A small masked image model, trained from scratch.
Training: soap at rate 0.0016, 5400 steps.
Rows from expert 7 of block 7 of the encoder, named by matrix and row number. Rows with one number belong to one neuron. Each number is 128 + 24 x the weight over its row's rms, rounded and kept within 0 to 255. All counts start at 0. After the name is the row's rms in percent of the matrix's.
# up: expert up (encoder.blocks.7.mlp.up, 32x128x256), inputs 52-103
# down: expert down (encoder.blocks.7.mlp.down, 32x256x128, transposed), outputs 52-103
up.25 073 [171 109 144 127 113 137 131 132 119 104 114  81 130 108 123 112 100 124 141 134 137 140 118  96 119  76  93 101 116 133 178 135 155  87  89 135 136 113  94 148 101 143 121 157 158 133 153 117 125 145 134 136]
down.25 076 [141 104 145 160 116 118 129  98 108 119 103 133 152 131 134 135 103 110 101 123  85 109 115 183  95 132 127  99 119  96 126 132 134 136 151 152 116 163 139 164 147 124 132 124  99 124  82 120  93 124 125 115]
up.26 099 [104  63 120 152 148 108 104 123 135 157  97 131 136 100 163 113 155 170 125 156 116 102 150 106 130 123 137 157 120 118 133 138 177  95 138 177 159 143 155 129 116 130 108 151  61 125 110 159 140 102 136 138]
down.26 100 [115 142 128 143 143 137 142  99 157 136 115 117 160 152 170 116 142  87 147 174 154 115 139 109 158 120 101 117 174 131 117 152 100 100  95 107 159 119 111  94 129 116 122 163 122 157  99 129 146 152 129 148]
up.27 102 [115 145 155 152 110 121 158 116 138 108 144 125 136  71  89 113 185 170 116 157  79 134 167 139 132 116 126 138 139 177 121 147 153 131 173 100 143 124 159 113 164 102 117 143 150 145 143 129 150 107 173 140]
down.27 099 [149 165 136 114 128 148 103 155 167 145 141 153 135 124 167 133 124 118  85 155 143 127 155 112 179 132  95 142 116 147 117 153  85 118  97 123  93 111 133 126 127  97 153 155 140 149  88 121 106 128  92  74]
up.28 110 [135 151 141 135 172 135 147 140 132 124  86 167 136 154 121 153 169  48 117 105 136 140 117 105 145 157 139 172 132 150 140 179 153 147 120 111 120 140 144 148 147 112 118 127 156 117 115 148 127 127 176 148]
down.28 112 [165  90 127 153 122 144 136  95 120 173 150 169 135 126 108 143 126 152 123 152 129 110 141 126 114 137 146 164 127 148 148 146 153 115 154 129  56 108 119 111 134 152 127 103 120 164  93 116 121 120 184 135]
up.29 122 [112 119 122  91 141 150 147 169 130  99 136 131  92 136 111 125 109 107 135 128 109 114 134 114 126 105 144 130 147 142 163 122 133 159 125 143 149 135 132 147 159 104 119 156 104 134 145 135 107 121 104 141]
down.29 117 [104 118 177 118 128 123 147 100 198 141 178 120 136 130 134 142 148  87 134 124 153 156  98 113 149  93 104  96 144 132 108 139  71  94 121 146  87 109 121 152 138 131 114  95 122 144  73 162 138 180 114 106]
up.30 075 [175 146 118 110 137 100 104 120 114 146 109 125 124 122 161  70 142 137 128 120 115 132 129 157  82 153 134 148 147 126 150 133 130 140 108 118 118 154  85 116 171 127 132  60 109 123 106 123 145 110 109  89]
down.30 078 [ 79 131 125 134 106 122 170 124 116 145 120 124 128 147 130 114 114 116 135 146 147 144 109  99 134 127 133 144 138 131 121 148 107 121 120  77 117 109 105  72 124  85 138 170 124 142 161  97 162  99 137  92]
up.31 100 [114 184 114 152 122 127 155 116 155 110 131 161 135 124 154 138 158 115 138 163 155 131 162 158 136  97  79 123 119 126 120 147 125 136 169 118 157 118 150 109 139  92 163 118 125 143 128 130 112 113 141 102]
down.31 102 [140 146 127  95 145 146 147 123 121 132  98 104 153 136 141 152  67 137 124 134 162  95 129 124 193 158 145 158  86 119 131 163 157 152 137 183 106 107 128 114 134 143 127 121 119 116 154 149 169 179 134 145]
up.32 091 [108 155 154 142  95 153 172 183 121 127 118 173 109 148 126 111 137 123 109 113 131  96 120 119 135 142 150 119 152 122 117 103 158 157 148 124 123 112 153 104 157 156 119  96 115 140 127 148 138  87 136 129]
down.32 095 [ 83  68 131  93 148 102 148  80 130  83  98 119 146 110 103 148 118 162  95 175 122 148 135 132 130 110 147  87 162 122 134 107 123 116  96 129 147 120 105 157 124 145 114 146 123 177 152 119 152 153 106 170]
up.33 107 [ 96 114 150 165 139 176 134 151  91 121 159 101 134 124 120 127 191 125 146 132  97 125 134 100 152 127 141 141 142 131 130  81  86  60 144 138 120 123 108 156 128 141 153 108 147 142 104  96 114  92 146  93]
down.33 114 [145 145 155 144 154 151 115 144 156 167 177 106 114 129 167 130 102 136 167 111 132 122 131  95 111 127 112 145 150 156 180 141 128 102  84 129  78 151 147 114 138 120 133  97 123 147 114 149 104 130 118 141]
up.34 129 [ 99 131 132 129 131 150 133 185 122 116 185 108 144 139 136 161 124  92 162 100 147 147 105 120 165 116 146 115 145 115 127 137  77 133 137 124 121 119 116 145 134 114 117 124 113 117 155 114 153  84 138 133]
down.34 125 [131 122 101 142 130 121  93 136 161 130 204 121 118  95 140 139 129 118 151 136 146 112 177 113 116 114 102 165  84 137 123 155 149 135 111  94 148 125 125 118 130 129 117  98 138 141 130 163 104 148 130 176]
up.35 095 [165 157 179  98 101 141 147 127 132 108  97 114  88 163 106 110 114  66 122 119 136 118 142 168 152 152 158 155 134 109 155  95 149 127 117 139 147 122 142 102 165  97  84 133 111 109 144 101 117 116 171 144]
down.35 103 [173 112 156 128 126 128 153 138 100 102 135 141 140 172 133 128 104 152 154 165  83 119 156 120 116 126 115 145  87 135 132 153 135 129 130 146 109 130 150 132 114 114 130 122 129 117  61 135 140 170  75 136]
up.36 125 [122 168 113  79 135 143 156 118 159 132 133 146 148  87 107 107 124 165 185 125 120 103 120 124 120 140 118  80 145 152 109 165 128 186 130 147 143 122 104  76 161 116 108 111 122 123 126 169 178 118 115 128]
down.36 119 [109 115 130 131 150 128 166 133 133 149 136 128 129 141  86 129 148 144 115 158 130 168 184 110 130 131 176 157 120 124 133 123 159 161 124 115 134 134 102 141 126 112 155 115 133 110 109 158  93  74 125 142]
up.37 086 [131 118 125 133 116 149 141 179 156 106 110 119 161 118 151 164  96 101 103  97 146 164 100 147 116 126 184 125 132 162 110 132 131 142 118 132 120 125 139 169 157 116 188 187  95 152  94 158 135 114 105 119]
down.37 086 [150 110  96 144 113 129 170  97 123  73 120 113  99  97 133 109 124 129 118 138 124 123 150 138 175 133 138 134  79 152 152 138 117  91 151 132 133 121 119  91 146 130 126 129 101 132 146 120 153 125 176 121]
up.38 100 [106 151 145  97  91 125  70 146 113 167  85 123 102 118 144 131 109 104 142 114 132 169 131 146  82 166 162  89 116 181 158 117 108  96 151 160 131 126 120 149 143 154  95 153 148 142 128 103 122  95 124 145]
down.38 099 [164  84 133 123 129 136 134 115 126 161 173 147 122 159 113 119 139 138 183 146 133 115 130  92  87 128 131 136 123 135  73 100 118 124 137  94 161 115 132 122 136 108 109 155 150 124 127 149 131 139 152 162]
up.39 104 [126 197 121 157 143 123 153 173  86 174 160 159  85 104 121 130 174 152 126 120  97 133 149 100 114 129 165 125 139 142 154 127 149  77 157 140 158 123 143 155 115 102 107 119 132 122 135 183 124  96 112 111]
down.39 104 [115  94 114 107 125 147 135 161 141 137 107 120 115 156 125 108 103 115 160  90 152 150 136 163 136 132  92  84 144 120  86  78 130 123  93 122 129 127 119 112 106 130  90 112 119 147 122 118 171 134 155 135]
up.40 110 [114  84 111 174 133 144  79 169 123 135  70 131 112 131  99 122 125 128 116 106 142 128 151 135 162 140 125 110 114 112 124 140 136 132 146 100 113 104 103 207 130 130 124 163 151 129 145 106 126 130 123 141]
down.40 106 [162 171 147  95 112 140 110  92 102 150 122 132 148 132 114 141 184 157 158 120 118  66 150 125 117 141 116 152 124 158 129 152 134 133  86 174 109 107 137 107 118 119 103 116 149 136 144 149 111  85 141 140]
up.41 075 [115 133 119 129  94 174 135  89  99  72 169 112 108  86 161 146 110 112 161 133  87 141 134 118 166 186 102 143 114 109 106 148 148 141 134 167 125 120 160 112 101 113 150 182  75 143  90 127 110  98 120 127]
down.41 082 [131 166 122 165 127 127 130 140 110 105 162 106 102 106 105 151 106 134  98 110 130 145 204 127  74 105 145 163 130 122 148 143 168 110 107 174 128 136 134 120 141 147 145 148 152 152 143 125 183 127 132 126]
up.42 096 [124  93 141  98 102 114 126 137 103 145 132 125 141  72 146 131 109 137  90 128 121 144 112 141 177 103 125 143 102 118 145 144 162  81 125 101 126 119 124 108 125 133 124 158 163 130 138 120 139  94 115 122]
down.42 099 [119 154 140 129 119 124 130 107 152 119  77 118 160 155 116 131 156 151 179 121 106 133 129 132  99 152  84 115 134 133 134 112 105 151 119 143 160  97 130 122 104 107 139 120  61 134 137 154  81 124 137 188]
up.43 096 [125 147 139 139 142 188 118 141 112 116 134 126 150 138  98 142 136  68 147 123 144 167 121 126 141 131 179 152 133 153 137 104 128 119 137 154 171 120 145 120 109  88 115  98 198 107 152 129 123 134 107 134]
down.43 093 [134  96 121 131 142 139 159 159 114 183 155 135  88 116 165 108 145 117 122 183 119 106 126  93 129 112 175 126 166 111 113 162 100 105 132 124 161 144 149 135 146 113 118  93 179 112 123  91 120 159 144 137]
up.44 108 [152 188 106  96 128 130 105 116 126 133 138 119 165 106 137 169 126  96 156 117 141 118 122 192 110 102 109 109 133 143  93 154  83 167 128 113 167 117 156 136 113 119 115 130 108 129 131 143 132 142 135 101]
down.44 115 [136 141 109 109 114 121 123 143  95 148 130 118 127 202 108 152 115 107  88 186 137  98 145 107 132 155 164 165 127 131 102 145 124 154 162 118 106  88 140  80 150 120  94 113  77 117 108 130 140 102 144 139]
up.45 109 [137 163 160 144 124 100 129 142 138 122  97 122 137 131 166 127 145 147 129 157 131 138 141 136  93 131 103 143 131 120 136 134 161 117 150 138 120 156 192 152 154 140  83 149 173 136 139  97 143 124 122  97]
down.45 105 [153 120 147  82 158 131 128 109 121 126  89 115 135 189 132 149 117 122 107 149 125 106  74 125 166 161 140 166 184 148 151 102  82  97 123  91 147 130 108 128 131  84 133 126 102 169 153 144 113 173 127 123]
up.46 114 [126 166 128 151 127 125  68 138 132 154 179 137  84 136 114 142 131  99 120 157 108 101 119 137 115 150 115  98 144 128 144 131 137 120 152 119 143 103 165 127  89 160 117 112 110 148 124 101 145 109 155 138]
down.46 120 [163 118  75 116  75 145 112 143 107 156  85 134 127 167 116 142  93  92 158 129 142 123 161 142 131 146 124 119 101 145  85 117 166 109 154 117 142 124 127  91 149 139 146 110 109  99 170 149  85 141 116 132]
up.47 094 [121 103  72 118 120 159 129 124 147 143 167 128 142 150 153 116  96 153 126 142 131 140 113 127 105 119 114 144  96 144 119 153 149 120 144  83 124 141 123 140  64 177 146 144 120 128  82 124 126 134  88 116]
down.47 094 [113 119 127 125  96 142 144 112 119 113  84 117 114  88 127 128 153 115 100  79  84 159 126 100 139 138 129 130 157 132  97 115 155 122 141 113 122 195 121 111 114  99 146 101 107 141 144  94 137 148 152  85]
up.48 087 [120 130 101 129 136 107 171 124 127 125 176 151 142 125 130 112 123 144 155 171 154 152 134  96 128 102 128 143 122 118  90  96 147 145 103 155 147 135 156 107 141 128 131 115 123 160 117 156 144 163 148 124]
down.48 091 [156 131  98 157  87 129 140  85 161 121 101 118 128 133 118 159 122 126 134 121 180 132 134 115 168 104 183  72 124 105 160 154 119 152 110  99  88 120 133 157 144 130 124 158 130  83 144 123 137 124 116 157]
up.49 111 [151 166 133 138 149 133 157 111 110 142 155 122 188 127 115 115 140 135 145 161 170 140 115 139 118 125 105 148 103 132 116 145  76 152 127  88 158 153 152 128 149 137 145  99 114 121  75 132 120 134 166 146]
down.49 106 [139 110 105 101 117 143 138 137 126 162 144 144 147 177  84 152 141 163 130 120 134  93  99 121 105 112 163 117  92 111 169 126 137 153 145 105  66  88 126 120 121 149 167 128 144 140 124 195 141 119 102  94]
up.50 113 [129 144 141 151 119 128 126 108 132  47 147 134 119 126 148 105 123 170 126 139 117  98 137 139 137 127 153 183 141 127 138 154 110 133 126 128 100 115  96 102 136 150 108 147 108 117 152 148 111 176  83 126]
down.50 115 [119 123  88 133 122 138 118 127  96  88 129 117  80 139 119 127 142 164 112 127 140 117 165 133  94  66 129 149 134 109 142 123 127 151 155 157 221 154 127 119 128 143  85 138 120 140 128  92 116 148 124 123]
up.51 083 [127 173 114 122 142 116 134 161 157 133  98 146 191 138 154 123 129 152  85 117 134 116 134 138 149 123 186 128  82 140 208  91 148 139 116 114 134 140 130 162 171 107 101 133 176 134 129 131 112 165 134 117]
down.51 077 [168  83 122 138 153 123 138 113 119 160  96 144 111 100 152 143 133 125 163 146 138 137 132 139 134 130 107 121 155 118 108 133 143 160 127 126 138 115 123 122 115 137 161 128  83 126 120 115 155 146  96  96]
up.52 118 [123 192 131 127 116 113 129 106 133 146  84 125 134 135 141 140 151 149 112 127 112  88 114 181 101 149 131 148 182 119 106  60 119 147 129 107 125  97 120  98 119 113 122 114 137 163 124 149 159 105  97 102]
down.52 113 [166 111  88 154 154 139 118 120 148 110  78 110 101 158 133 130 163 133  99 159 148 127 156 107 120  94 146 107 175 132 133 101 123 187 154 111 129 129 119 131 110 184 124 131 135 118 167 125  77 115 108 136]
up.53 087 [121 134 138 121 108  96 120 129 132 120  99 102 135 156 144  67 129 127 130 113 130 191 132 137 143 156 145 172 106 116 126  98 139 100 133 126  82 146 135 133 104 139 144 162 126 107 150 107 131 178 148 123]
down.53 085 [117 117 110 134 119 140 117 113 144  68 137 138  91 134  75 147 146 111 108 159 129 131 104 139 111  86 133 114  93 157 124 125 150 157 188 101 210 173 137 135 133 120 114 126 131 115 117 106 119 113 183 116]
up.54 073 [117 124 113 145 165 126 146 179 158 158 115 126 142 182 135 127 102 102 141 127  92 113 118 152 101 162 110 148  93 142 124 154 106 125 142  84 163 137 107 138  85 114 100 126 119 144 115 175 112 114  64 105]
down.54 075 [105 110 106 153 121 119 126 112 124  83  75 148 156  85  87 121 179 146 139  93 130 127 113 166 131 111 179 144 148 112 144  97 137 144 127 152 120  90 121 150 128 121 155  73 114 124 142 141 131 139 153 117]